{"encoder_arch": "pvt", "model": "image autoencoder", "dataset": "drawn small creatures on textured ground", "train_examples": 50862, "image_size": 32, "crop_scale_min": 1, "horizontal_flip": true, "translate": 0.12, "bottleneck": "plain", "downsampling_factor": 4, "encoder_norm": "rmsnorm", "encoder_norm_position": "pre", "encoder_activation": "gelu", "encoder_mlp_ratio": 2, "encoder_head_dim": 64, "encoder_fused_qkv": false, "encoder_qk_norm": false, "encoder_parallel_block": false, "encoder_inner_norm": false, "encoder_patch_size": [2, 2], "encoder_depths": [6, 6], "encoder_widths": [48, 96], "loss": "mse", "latent_channels": 16, "decoder_norm": "batchnorm", "decoder_activation": "leaky_relu", "decoder_widths": [64, 128, 192], "decoder_blocks_per_level": 1, "decoder_block": "sep", "decoder_attention": false, "decoder_upsampling": "nearest_conv", "init": "trunc_normal_002", "residual_init": "none", "optimizer": "soap", "beta2": 0.95, "learning_rate": 0.0021, "beta1": 0.95, "shampoo_beta": 0.95, "eps": 1e-08, "precondition_frequency": 50, "max_precond_dim": 1024, "one_sided": false, "adamw_lr_other_params": 0.001, "max_grad_norm": 3.0, "ema_decay": 0.99, "max_steps": 14800, "batch_size": 128, "epochs": 37.2, "lr_schedule": "constant", "warmup_steps": 1480, "weight_decay": 0.09, "adamw_weight_decay_other_params": 0.01}
Rows from block 2 of the encoder, named by matrix and row number. Rows with one number belong to one attention dimension. Each number is 128 + 24 x the weight over the matrix's rms, rounded and kept within 0 to 255. All counts start at 0. Numbers have three digits each.
# v: attention value (encoder.blocks.2.attn.v.weight, 64x48), inputs 0-47
# proj: attention output (encoder.blocks.2.attn.proj.weight, 48x64, transposed), outputs 0-47
v.0:183174170136149131097155138119123145129139147129145105129124106093151165091072148123115122135164159092142127132164111128147129143138115107123108
proj.0:097106102139089137156134121130143128109114097106124150124120137165127120169171116136105153136105098138130150137095117131112131114099135143119128
v.1:123135122124177137135207144133113128135145184132153140162121124119103088156132105125103118129144147137122154125107096111121134097164138152118131
proj.1:135125170130091117101078108110158149117113036161120148100174110130137143102121150115155120120128097122171095135144145139123130135083151104155131
v.2:137095155104166121093123120159124140153128105128116131106187078149139144094074169155119127160111124089131121125139121115125106128134118154099139
proj.2:097123097132127154164125118094112112114119168099164102147065154095135153152170081141143121115110121174130132136139135112155144099136130121158136
v.3:097114110150109109147134118093144119151147102155097106132079178151099155178133138129107135122072116148101093149118117169102115108112171122125125
proj.3:160144134109128135118103135164113116104120170132135132114152092097132098050129124118156126121154128102153161107149155103152142156152073137124109
v.4:119059180121085136109090106152127118134156095139106114130119119138118140112130152103129110124121124108173128113137131139100090106079180148136102
proj.4:130187101150193136139139146096113162105131140132135126104130159135149112096155096158171142145132097142094122125119140097174179136141093124116147
v.5:092128109104107102149128088110142120122118114170083092105143127098112137120154131138137136121125120128098114123131170121112124109139168174117161
proj.5:145144088144124144139118168117120112133139158113169139130116112143143102125106136106138127141135146131130134158121128125147147155126088096161104
v.6:104161180131095127146074147145141143136135097156114124113144090106147127110099150129115153122131116103123107131163133135082109109164148155131157
proj.6:133108072117143121109151091108116097136120159109101134139099157150104163147161070111110088154153133102159101125098141151154146138128104136110113
v.7:126100086160116117189122137122137144151123158077144121107093128170091146143118155132154128147116121129103133151097105114105123123168121094127128
proj.7:121135157084126129112116146136130115116115127159119152132152157082158096139106097143122120116118141153126117124183166156126112121102135154113108
v.8:103086132095118138221111138156139120136132118135158162163136149137107088102163098137140068104116104153100097133161156143122184064166127092129177
proj.8:107159097147117093099132140099130126115116161151127106097124127138148170129135127114119162146139143105162150141103139120118084180146106155119107
v.9:140125113113123129178156130136136115105133141120176101164118127149123117116140122123101108087122134108146124101134120143146167107129103101139140
proj.9:125137129140141106113115136138125158128130098130085150107156145134137132139106118137134151156123148128131128144151142135105112170140145137141150
v.10:132128123118133123113100131150128135121098117114131158109127100158130158108124184128156100132168129141115146120131120133122130153119136136100144
proj.10:140111112121117140167146107107114103121156150128155083127132133116140120129133094141099163144100120142113112151118134098144089100142100119158123
v.11:114100152114109110108096147125177093111134113134152095109138136164137161135135111134094135081129154107112138128111142158153168102119127139162134
proj.11:137161086134173115092131091136080146122105162171109145148120114143108077104121131130153159159116124121150100123162087129092135178139098105111132
v.12:145160145082145134092140133127089120116067122141134146124148116133140127112110137164093101121161115116164134108152090133117134161128126097088150
proj.12:118068120157137101126108133152131150146173113095167110117111138117126140163139125130134175109101177140121139169133188119149131097135112099154110
v.13:129167112145125122171139143123139148141137155124154093144132152134120095122134100143147100123116171133080091128111118128141137134124122133154114
proj.13:156115150114106131091146101133131109103128131152100159128142104125126128146123172073093129131146092104155150125139111136110122144148129128097143
v.14:144125140150113117135106123124124144140153128114132123107163119150162113090138140128134120142131128113121130125144141124122149118128141129125120
proj.14:089125121109135137138140131124133114114125134123128116141108137130108150155143121136127125126135109137133118127107124133144123130129114141108116
v.15:147097156170149138109160128174123133134177124108111141177136115138153113134125124079126142106118125108167090128140100094137149152107117145113137
proj.15:094162161107135109151112144107139168122078111139124134088147163127130132129145093170133137158130115157134138150102173154109099114135145136126120
v.16:144111189097120085097084150162167102135105101115141190118199058117159127054136161141123111102108100084151121125148180120111128131153117168079186
proj.16:110138030166114134192152123085102178155121121144132051126071229159138202168152049141116137163147164142135112138122099132119159120138136122168113
v.17:134101102091100110149154141106141084113104088117130092104101154149137128162147125136120123113158157133104121124133098147115190141101152091124130
proj.17:129151115144145111098096125167101134121138159141165163135147066107104097111109150136138162140090155130130111147143177110131062169149108089124103
v.18:140096184165135160073177121161136142119149137152105193135123167129144110123123092131115103137118147146114164134086146121165122141073121112163116
proj.18:089153131092142130175086135094140128134133120092122098136149123098137160121139153122158181131112078147167117109163133127114157104138156180103133
v.19:093112156134084127167097094122180084112148115138123112124096141146129140126147134135113137095087106133131098128109153099102110108114160133138123
proj.19:148148093132160132135136165137097144149102122107114104154131156131130115131118125099145141151154117110141144128165118158142171151129099167101132
v.20:129118069147131099103104105101117125149142139132126116100110137177114138135098146126144114137127112148138144145089097125155096138095147121100124
proj.20:142116170125166162133137161160131139111108112100147127133132103072147109120154130162141145120101148129095115102138152125125137134144112100133118
v.21:140142179137117145143126147185146177143164120140118153103175134102118068072125137083165096122140107115115159149131151071126087136157108163118141
proj.21:090113138122169113125124140092127099153082159088113153169107163140159203189125075188078145135095115160160081138122129182123146086127133167123117
v.22:143150132088141143071121131137097116143036103112099144102176068088181154060115178148122114131167094100156154132142156116158092158147115181097106
proj.22:118084098147112111167144102102123141128184165146157089113074145147122165145137095128129155142094179174098139136112115102117117084108125089197159
v.23:114140127144150172105226134122111158130107170138123168159142148081121087164096137124157145138162114134141151125126128050135103125119102168128082
proj.23:145107167105100130165093120150171108128153094095083125134161118118125166115141123110095113108118082143131128158082096181136104086103151131140181
v.24:148117150162136106105151116135149159082131121162134154140105124109152114146157132101164144100091129155135095096120157121115136133105104158142126
proj.24:089132139088131152144116145130141097157147144103093116139155144160110125112131105143088111146169102094130159165100109146139137110135127142103120
v.25:147139177113156166072092112155139130087166096148126159114125085076166153151084150121090145160155119085175139135146132119117089103149128073113080
proj.25:134115109151157115148145127099131146142115134080105108138139149186117119098166098148156115150107131124107133112110125127132137121068135184152181
v.26:154157138129130138142131167123093115127074168108121157095140106089124139119139127135135109156156115120129126099154156111156102166175138130140175
proj.26:115089104130116125133160085103159116156156073139125091165136154174139136173123125129079120116133144122138118177095098148106134078093129128137119
v.27:115154126130103159152108124142143130124151111132139109112118123117143111127128132132136144140128139110115142147131114096124131141125180109126102
proj.27:166117129129169103116152119130109116110126166110114128161141114130096136113123122116123121132126121127137121108124129144144121126130094159126161
v.28:121169154130116162127165170125127159110105139109144156121167132066108124120110111090157118164167125134082129108136142136143130167151117160120136
proj.28:121109117115108109145120080140141093142168164163099119167102116153146153134132133133083131105136112133152143177091109107141105079121135124127139
v.29:143094096124162120133143126093136126121111126134121112148128146129109118172124130144155114115137141148104106119138140149137151114121121118166142
proj.29:119163127128085131125132136148125118129152162138137146103097087102136113117118139106119156123121127121129138174116106094118104155144141110111134
v.30:115122068157147124148118135106102146124124193116099087117108151151074127143129104139132072114128139129132103138109097123146127133127155120147111
proj.30:175147156105100130107160126155138108133156104150149186133155067125153094086109178108121166106124127130096180110130107121130095138129099099108129
v.31:092153083135088062125174208125080068131097122182103098106147144157100116156133088157097127139143119122090113131087071141195208169114169128113175
proj.31:164117104130143157127107059129160116138145155105179100148138078101149095107111186104133116118124201113137162133168167120059073121178122088147109
v.32:134124094100178117128127149129100136115103150101113129133148127126132105101150120152156108168154142135103143121114135140138123169158102138112160
proj.32:151128121149055122139148093107136124141157107153159131094139102121131164146104158109105134091112145138134122147145121087129101088115159105192135
v.33:136141116112121110122147113130126150130103158157117147121141125114125116092138121164181087166109143125120136147127134081112094136111098122151117
proj.33:139092134153113150140117146135127129145160109090122102133138137108133140173090141101077158092121125128118122125161098154136152110143179156127160
v.34:137100124117142122148119116115131114144122134127119104129090134118132148138117117147145113141136151130098115142152121118120137117149160103118150
proj.34:121153105123099134125132148134120119122135119155154151128138108132106083137136155121127141123132132128123145155114142115144119136106103114133102
v.35:143090115154108106173133104133123117096147128117107055151103151180085151146124136126116119102149140121132089139134102144123141111111114118177141
proj.35:120189115105146143096123150118132128182126120151158173138122111111140076100120110132155140134122147122125135126142130121104137144138140115064098
v.36:122135120077141134113142170134094143145067122127147155144151116118114125144125086147136132162165122123093125141104120131157171139178121119138140
proj.36:120110119166088094122143093134147093108171156134112121118120127145155171141130176103097116112125146131147141138132107125081098106115133116134113
v.37:145145096141131127110133120097109111109106150109123121116112164146102154171086117118120110124159133160120143132130093133133131121124112122139103
proj.37:144119151116118110102105134187130146152149118167121120142136077077109102071148136127148165093095164110138163141135123120109108140137106096129118
v.38:120110144162123156128142122130130120103127150140084109114116139110138093157143092079141135116142132166095101151126117134137159122100156143190135
proj.38:144172135085119126130114124144154117166150128143146149163143115145110140106108150137108145101130123110150151112103128136142124142143090118065092
v.39:083130160123167087089058110094135086127148095172102073117062136143139164132132142166117116111106153134103123123115109166098160094152163103127178
proj.39:185167067115140137144154140160109102124119139106178140128167120159107087114157134094141158157148148102142149122143169106151130171119077129111082
v.40:125126092111159154147149126175069136113088145115132130157135112144079127150154115147126126158156123147106135138130115148167138151131129109160145
proj.40:145133144129100108120130123083163113146173120134133137100125100103166141116103157123120157102118156123125134140123135096099102102140148121136123
v.41:108142117165163101121162152109098143136107188115137103133150141108079091147157119138171095137122136155081112151135144140150110150117133176140163
proj.41:168120141108078163137151130140148095107161085168121173127131112110170157135102158111059154097147101120152132106127076118107144106159136103106092
v.42:137134088110131117183131096112130086129149151115098084108105147148107153141100120120088122114097142147148099122128122137131130123131130103146120
proj.42:121152158151132121077106156150124157141110113153154164125112089118133093108141151150177126129139156117102156125135130128118105137105112089104126
v.43:094138093123108123167129117110136103118125133137134074124110168140064120178104087124089127104109137161104081125056106178130123121140148149179140
proj.43:157147150121143098062123096160116124110127131154111170163151098140123110072153175131142114130145129087154158118171117122092154152122090081066078
v.44:130133112147151107133110121137146163094108164113138145108132112168133148138157156119163087149097141120093100117128136120092121139128103119154170
proj.44:145119130094100145121131146129107077172156112161127115152143146098120097112110104116089166089151111126156145154146104143162128106152097133120080
v.45:134121126112099100157084106117143102144135091135127123080113111146134121133126128137142132142118127125118112127135130114097119109127144109100176
proj.45:107124092152163128105121149128117140105094154117156120139133142132124115130149120144162086119129159145128096136145134158121116145096101143146102
v.46:169116135143143153141105093098136098099165138129145082144107152154118132137115134112117152117177138146134116169161088123106120097085175035139113
proj.46:105157144103138106112141175159120182144082098123112166119131134092128116102122118161162134121057119119113139076133178141156150188141083171100102
v.47:159132066082103066221114142132108091108087136124119099109110135082156115110152079166085097111097136135142085154171157144107108131174157122072143
proj.47:103122108129125150076129115114133128151160124148151162121110095187125137169108170103159125133155170128100131137126101105137140156106089079185140
v.48:128111126171132124118122126112115113150126165120114119124121156158094122152154108119133112103105100131117120122120115120156167123120136101143142
proj.48:123133131106111115118128139139149136121132084128125153132143119101142125118104123141129146114134160131143126121135136149090091149132126158099098
v.49:122113138122130155113130132133126125152123108139118137129118122116155117121081124120141138156158120127136146140119130110154139123131115144135132
proj.49:123135109137124119142136102131140130102126143085139111126143137111104160162166141126115120121096138128137112125125147136105121141130129117106108
v.50:121110109133085079173148171136112081132077104131098146089125129140117151079108175147140099128146099139137109147100141105123174134141124128118156
proj.50:110121077120124142133118075129107152151144152115159097153115132122127135166137080142126128126118174138088138123164132114126067122157131128131135
v.51:078163138136170093177177156170132134140158153173140163203135122130076091171186126140113115104073123134109069152145175130102160089139117151121161
proj.51:122109121099039152124083097076150121123090091135086110060138144154159126126081107083112118102225085091181147118112106153151129173152130163150118
v.52:138150081171138151176157162131116122157089182122181105172115128172110092116120119152122117112126133127115161140125100127144158111126117154142130
proj.52:143122159094087124092134105134141127095141080162092161090143121090110115166115111074127125129148119131122098152116127128109109182157149086124128
v.53:139148107117159112123113114145118130137120149127131139131164124154120126094145138156135097128102125138118122149138117134135131142128116107128148
proj.53:111093132137091120118156147123133140135121104143137109113084101104134124162129127118134131128144173111121145133101118112105103118124133144148142
v.54:112127125145131134143158139090158141125133120155116135141128144123091130146142112112146115150124113154069115123093129155111123132121145115110155
proj.54:142118130120102147154117150162123100105139172134143127103142103112165100113106141109117146115144127129152150128164123099121119116144123154149124
v.55:140110111166127118123099089133160117141183110140117117127108097120144141130055168114118165115076122117157092150135106143108124091114138115148104
proj.55:134153162099133157134143145138124157096093138135127120122138161121101093130176089113156065156162099123083182117119147114146150154152133132098139
v.56:093135174150081201178124120113136138155163167142124124161117211105092111126093089131100113097126117145112133092156124135129096103120169112136090
proj.56:135157118096130094124148175116140139116113104114112160121137073121142113121155153087150186160124088112158142176073109137111149165122100171086142
v.57:107134163140116112126123133127154131123154109166137118154128138099114115159171109106143150090114131142108105122145160137131121117109157156118160
proj.57:122133099128130148142144123133115104132106131128088132138126134153143120112113123123095094134150078099176125105094080133132154127147080156120138
v.58:114145141140119154117182132104152181124143159148123167174144155088105133121134109125149135116142123129119142129130136104120113134150117155155112
proj.58:124122154118115128144119140132148112134113100111094122110147142156147117157128130124092128133130097116133136145117123164136145132095150145105135
v.59:150135061145138111174145153103120135158074159128120117160146121152114096114135100153152125144113126128148117126097123086122149155132109123124141
proj.59:113086170131093129096147104144140119112169133121145145103113117104124120173098187097101100107145156143078148151163117162092075102141167104119140
v.60:117144111101150145107138136111080096143065150108140102117119131129095137157145129121119116128144114139146133117145098132140117119124125144125123
proj.60:157127137131123117110143116133153145137191114168105156137125129149147138087102144124122137117135157114103160092106105118120147150139122097115149
v.61:130099133104118118135167086095148112111146099168120088139125152146119108112147134133118116108097109146151102126130119142092143106089130138164113
proj.61:142140131148141132109088161168104143151114146113135144122110093099114107112097134120143142117130146113102137128149140143163134165152148112119140
v.62:109165151108147146095133117133122127150086110126086127137172102145160136132116141136077140148113108110092121139132135167138102162129125160116154
proj.62:125116102139096091135133117105114119132163140113157107112081149110110170133164110111143145102153159138194138138136117090106156097139124112127096
v.63:136151084106175121116148133119082118145067159093125125121137109138111131118123128129147117153158098134136148139108125084175119185170113157097177
proj.63:140104154143080114138159125133151148141145106163139116119117130117168171166132139141099150103113184146095140155137097125073116081116153073169108